{
  "dataset": "drum patterns on synthesised drum kits",
  "hop_length": 160,
  "win_length": 512,
  "norm": "batchnorm",
  "depths": [1, 2, 1]
}
Rows from block 2 of a small multi-label audio tagger, named by matrix and row number. Each number is 500 + 25 x the weight over its row's rms, rounded and kept within 0 to 999. All counts start at 0. Numbers have three digits each.
After each channel's rows are labels from the 100 clips, of 14848, where the channel reaches its highest value: "strongest on" is what is common among them. Only what is clearly more common there than usual is listed. The data: drum patterns on synthesised drum kits.
# conv: width-5 conv (model.blocks.2.conv.weight, 128x128x5, each kernel summed), inputs 43-85

conv.78:483505499535509469429483463483496432485491520521507498480508509524521489479553513515512511547486482476462500508487469490460514498
strongest on: reverberation; text has "reverberant"; muffled (low-pass); clipping

conv.8:463519470500495500489607505539494525503465496503470521501498519506521491498472496464506492492487531506517492512484509499463482457
strongest on: mains hum; clipping; text has "clipped"

conv.114:516439531486439492530480509528499536497502537466508474497461489482430504497519447450505492467478524467513537479483521491529482483
strongest on: snare; breakbeat

conv.122:497500497527504514498494510511473503525517518487492524494484499480470487474528510521485499496462517494536515510487499452513506495
strongest on: thin (high-pass)

conv.77:463491512503497491527523450468485472524517515545515542493500512413527508531533458499512450506477522501474533492489523436529476468
strongest on: high tom

conv.91:477484494475465502537461486471463527498543501493432493511519528482495468515491468475499481517483483499491539467446509546521474490
strongest on: cowbell; rimshot; half-time

conv.55:526525498459514502527484515546492505497513497474530492488453473494481506505485493472442515529479503454477488485538495521500549528
strongest on: rimshot; clipping; text has "clipped"; thin (high-pass)

conv.35:459483485490507486530548502517510533507500499554521481498511493491554522484502516494509468521534546543491535500507501474539481490
strongest on: high tom

conv.15:491502526529463483529396493461494462455500527503503503525457489525424502498545497491503514504482491443513510477491512487514488484
strongest on: white noise; thin (high-pass)

conv.94:474526472504529493493531529503491494515536486494489498500466531473567478508503535547519466527504524518505537508508498503552500527
strongest on: rimshot; march; four on the floor

conv.58:501537502514521476474492523499473502510515533512512512504463443491510488512502528474435518509450548471536471507527478422462510513
strongest on: clipping; text has "clipped"; rimshot

conv.21:536504488483510481470529502511513498489463495471456501520492507483524492509504498531492509491494453559412458474510487525489550467
strongest on: cowbell

conv.89:494481484496514502474506489514443474526526513485462482434450507515475475508502471532455489540484506504472514473491494503503504531
strongest on: cowbell; clap

conv.70:462483535525491515492506512500561512477513515520524474546524500454512527404487493504494498452473530493517518482488507478505497516
strongest on: low tom

conv.67:466506521542527486503487491473527511477546506435486477529505525534526504434432509518511496508475518500490510508486501506526522518
strongest on: rimshot; shaker

conv.40:489492499463495504423497482509504474520512515509481516502492507505506476513478551536502488517458498503519482439493485513530516512
strongest on: rimshot; random hits; pattern: four on the floor

conv.59:530448516389534491486514516484470542494512512523520461513509499467504488501480464497544489517517504490517494491461467504490463483
strongest on: shaker; muffled (low-pass); half-time

conv.34:497455462464572469413506491444493474504507468516520499511501516493524464511513527525515475548496512478505476541515460505460512520
strongest on: rimshot; four on the floor; pattern: march

conv.74:492527496511512506494510492491470480545497531456500505520469487496502472495523505498465484472461497447517502469500495507497519482
strongest on: thin (high-pass)

conv.68:520464475456462516528540519517534496492459519453470514441496468472486500539517508489516494455464475499509506493515475504480528482
strongest on: ride cymbal

conv.9:537502503510507494507497509465532526505490491502521498526492480510489513523533495488523466510510489358526477525502474528482492506
strongest on: rimshot; thin (high-pass); march

conv.30:417479442507537502487535475514502499509505470503481479482547514499544491503483466525543487499501521524508533565465514467502460502
strongest on: mains hum; clipping; text has "clipped"

conv.115:495511492454479487472513519488473467505488474481496496488487471492511513451485481472484506495498496507438476520556480450452538479
strongest on: rimshot; march; four on the floor

conv.49:502473501472498522468489546484530540447482508478492452468501496500471496505463475536548468465496496482491506482522483510481469473
strongest on: cowbell; muffled (low-pass)

conv.0:507507504524523469534521490486508461531504512471443485504491474486489511472513475491507460500511488501465491485497519512506491456
strongest on: cowbell

conv.62:503514525471476484476524512471511542532484508506534507510438422507479488500501489483448510486486511506491425460494446509416510494
strongest on: open hi-hat; thin (high-pass)

conv.87:525520494472521545500503535496494496483483525528497523549514532505520488518486528582530523504510483512508511534534534521507462505
strongest on: rimshot; clipping; text has "clipped"; march

conv.69:517504516485497493423539491513517510479517497515512523511506500480509503487486502523518492501519518487517501435449499493429489503
strongest on: rimshot

conv.81:515526520400528499530497497465485504489490507507506534484535507486502487521535523517472489505496496512440467495514486479476499575
strongest on: high tom

conv.61:516487494453488490443518468485498504543505511510500507503461489490477516491483498515448523518505439514489460427470467478372480485
strongest on: clap; ride cymbal; dembow

conv.27:474484476505493524507542497526540533540498486530526526528499510494493504507501500498523454511519522438516491507519488515490495495
strongest on: rimshot; thin (high-pass)

conv.56:454504495533499505501604509559493517537479503463461504504508521493519488483480512451511437494490517516493504533487533491483454481
strongest on: mains hum

conv.109:511500477519497516495471508493489519525510529505516492495440521468479501476516490518474489486502483471558540485495495508510510490
strongest on: thin (high-pass); rimshot; breakbeat

conv.45:495521513517490460532532504504471467480476505488472509508483459501483523502513494387446509479480524502502510482473537489535519498
strongest on: reverberation; text has "room"; text has "reverberant"

conv.98:512504522480496501506521503520528494542529486454516495546425440499486493495499487448413495489486536515449470466492485500520526503
strongest on: closed hi-hat; rimshot; thin (high-pass)

conv.123:478518489486476481514541493510488496510525472449525473519476475515516486498496484432456504514501546543452510481524531515503542520
strongest on: clipping; text has "clipped"

conv.73:503483497512476534492456535498510575474478498501473495502500524496505532498509506487536491492526501486544517461503526508495459453
strongest on: muffled (low-pass); shaker

conv.14:513478456471491477513477520502505481473522492483531458548466512508487495465494507463509477509532462492474487488514518476482467412
strongest on: snare; muffled (low-pass)

conv.72:515516482411486492548489459419484479511456485504478508507465522525450482490467482490506507499496481496501512538474509531521469513
strongest on: shaker; rimshot

conv.46:499500498490494498436500495476503495522517507499508507489495507506504495509481509511500512488477530495530526451462397510434537510
strongest on: low tom; rimshot

conv.39:505478487486479525481470501468496541502450508513508505451469518487473499507486501496449491477502428498498462487482421516417489484
strongest on: thin (high-pass); white noise; clipping

conv.16:508482483495476509512480508527474556473482472490505471499490506486437521513497465482467483455502529483502520459492531504525485469
strongest on: muffled (low-pass)

conv.3:517485492510477505429525468471486469480463514511494513511523483515522505500515484489508523439501503499484486447439455509413509510
strongest on: ride cymbal; mains hum

conv.65:465496506482494468521536497486486512511536500512516500494435447495495499488509512408464496520482546519500500496502518475526519519
strongest on: high tom

conv.113:468531480471461479514493472462504476504482504493519504465469481512491545521492462482490502507502437496438453514531497500474511509
strongest on: shaker; mains hum; low tom

conv.116:485528496391477507531509499489499525482502474499527467501505481497461499477425518520563495499493467522482489459473526514490527512
strongest on: ride cymbal

conv.6:534498489466482523470491466473500448424487466501466493499511518522499504504472471535531480492488468517417507516506505522555558513
strongest on: rimshot; march

conv.22:507507500424455521513479453457504522492456492508498488483449485517492500494459476493492502481502412511477454481459464496491511477
strongest on: shaker; rimshot

conv.127:506473480491510482430540477493516520493511495501498516489541500482537507513513458504525494512503532513510517483451459461453487513
strongest on: ride cymbal

conv.66:467506499483477514509514492477489480505488477479502500477511501463487504506518492490513480481507459523457498501493489509502505493
strongest on: quiet level; muffled (low-pass); thin (high-pass)

conv.71:503497542411466504543505474503489486541516527491486501553451459515478506510457529494498515520486462504492507471492539512496506503
strongest on: clipping; text has "clipped"; crash cymbal

conv.43:501495518540470503510493483448472521509516550526485471500521513456482504538487463458487454486474475521556510524446473490488479497
strongest on: high tom; muffled (low-pass)

conv.33:506512441517514521494503499481505480485385490492486485513475522531521501499512461487465506400498498489491497478494498504507553495
strongest on: ride cymbal

conv.79:495503461444498504506521471526488487458431487477491483511526514512500517444401475484496491473477452540475503482518519510517491507
strongest on: mains hum; clipping; text has "clipped"

conv.17:531527474429448511475497468442462470487454555522501463477494465503484490499500503493490489503467464464472470482479426483462518511
strongest on: high tom; mains hum

conv.1:489487486491479490433507499485474501494484498496514488466512477487504481524515490470519500527519473496521467457449521502480470518
strongest on: closed hi-hat; four on the floor

conv.107:515494478469497509472495518497529549525521492457480491527517523497517504479460507511521494488523516517534530494491470473494455495
strongest on: rimshot; high tom; dembow

conv.37:491473506456404491517520461501517538509508518508488481516504474493483501499464484484519500488486482485511530439441458492486477503
strongest on: crash cymbal

conv.11:489480515544507481498473511535481479525526465509517538502514497507489510535563487488491477519479522485498493452488560516506460527
strongest on: mains hum

conv.101:502542476574509473495520515553477521493494504487494490511498464474494486476510498492447459499490505504513490484501502511502499537
strongest on: crash cymbal; clipping; text has "clipped"; thin (high-pass)

conv.120:473499497491490487495506483500491492489519490473491491478484469499539489486487514428484490521497507508498495477516506488526511525
strongest on: open hi-hat; thin (high-pass)

conv.36:520500513500490489454494524494492386469460534512496518529505501514471488486519490493542472499501475473501483479503520485444500479
strongest on: clap; clipping; text has "clipped"

conv.20:488471539562464531506524481515508524512486495490540511510497490528503504519515495468527483488519462508510490487471499497493482502
strongest on: mains hum; muffled (low-pass)

conv.100:487476526486483493484419484491499506437546507482497476502501548471469456552482501544503510542490476493539533459529489540470472516
strongest on: cowbell; clap

conv.104:501505506510503516538529492526449493466426515497535505517497471507490496490491508466495507477508465533474468472515543481489487527
strongest on: snare; muffled (low-pass)

conv.90:516436482435474476520509488491499542509506482502502496508463479479441532484470506515532493495502511525513498458496513472514501481
strongest on: clap

conv.57:495496509582502483436456519520532454500485512493479494520504469505486505488544515535470507494469476468466469477511505518443515504
strongest on: rimshot; thin (high-pass); march; pattern: four on the floor

conv.75:513489521506496525513501543498496490505519546504439488516511484487544486497515479550501479483529474536467487464499503492493507508
strongest on: cowbell

conv.63:538485487450492504516504481484431473471529516511506487525477533511473485492494529541497488553468502525480529517469539509512483517
strongest on: mains hum; clipping; text has "clipped"

conv.93:547495520455495508538511491507515465494516510503502447544469472510464478490487506518517491480508386470487488486503543482497506467
strongest on: rimshot; clipping; text has "clipped"

conv.82:436482488534493491509466495525466474490536486504510505520551500525522503478512520478551533506514494568552527524487510520525495521
strongest on: high tom

conv.117:502495501482515466437526499471498497507512481489510481513453444508510483530494529505511486495537502506482453472495435529477458458
strongest on: cowbell

conv.52:483505489525509486457562474538505456512494484507508492489509499483547487488535493509528472537509454520475468494525570510434493466
strongest on: mains hum; clipping; tempo: 70 to 80 bpm; text has "clipped"

conv.99:463510520530491498430510486497490472536565492524519513514528479511500496507507493505487510554463505507530500464473469496426498521
strongest on: mains hum; four on the floor

conv.5:518537486495525462484469463470446490464492497553484514440489491474513480512519488456505487542493510509521469510494487465476514500
strongest on: high tom; clipping; text has "clipped"; muffled (low-pass)

conv.42:491493481490479473510516495529468494535487503521550505522496508450488513469531526500481479482502500493437505452506537431463499472
strongest on: snare; high tom; muffled (low-pass)

conv.64:473514501500466485545496446496520538480512456508471476470429499526468517457451509505486469495499498499475529455481499469544479472
strongest on: shaker; clap

conv.124:465495472459493480469539439476541446513456453506517509501521510501503485485506507517538487491498524503501501492480514502472506520
strongest on: rimshot; shaker

conv.10:484464497480495492455503497478498488540544490462511510451472469486469509502489504492422498493496489525483469490479468500457526489
strongest on: thin (high-pass); white noise; clipping

conv.126:526489509527489502469380510467496479468513502473475493531470491526400500512529514524494513514499505439530493492488497529501526538
strongest on: clap